config = dict(
    dataset='notes from a synthesiser with random patches',
    encoder_activation='silu',
    latent_channels=32,
    decoder_widths=[24, 48, 96, 192, 192, 192],
    kl_weight=0.001,
    init='xavier_uniform',
    momentum=0.9,
    lr_schedule='cosine',
)
Rows from block 9 of the decoder of a small waveform VAE, named by matrix and row number. Each number is 128 + 24 x the weight over its row's rms, rounded and kept within 0 to 255. All counts start at 0. Numbers have three digits each.
After each channel's rows are labels from the 100 clips, of 14976, where the channel reaches its highest value: "strongest on" is what is common among them; "loudest" is the band of the loudest frequency at the time of the peak. Only what is clearly more common there than usual is listed. The data: notes from a synthesiser with random patches.
# conv: width-7 conv (decoder.decb.3.1.conv.weight, 48x48x7, each kernel summed), inputs 0-23

conv.24:123164101117146168125125111147142130158148086130151109098115127101110126
strongest on: noise
loudest: 4000 to 8000 Hz

conv.36:085132149116137091121113112069146103151138118149136100129109175107105124
strongest on: drive
loudest: 250 to 500 Hz

conv.41:117139098117149143123144095121094134164167107135144111113123128114115143
strongest on: pluck; noise
loudest: 4000 to 8000 Hz

conv.27:174134155140087082137141178122108120086144132126123116147131157123142130
strongest on: noise; pluck
loudest: 4000 to 8000 Hz

conv.6:126124141089115137125131131140216125114145108138120124113122134137136145
strongest on: noise
loudest: 4000 to 8000 Hz

conv.37:134135111140129182115114107131140142160107093127150126094126142124116128
strongest on: noise
loudest: 4000 to 8000 Hz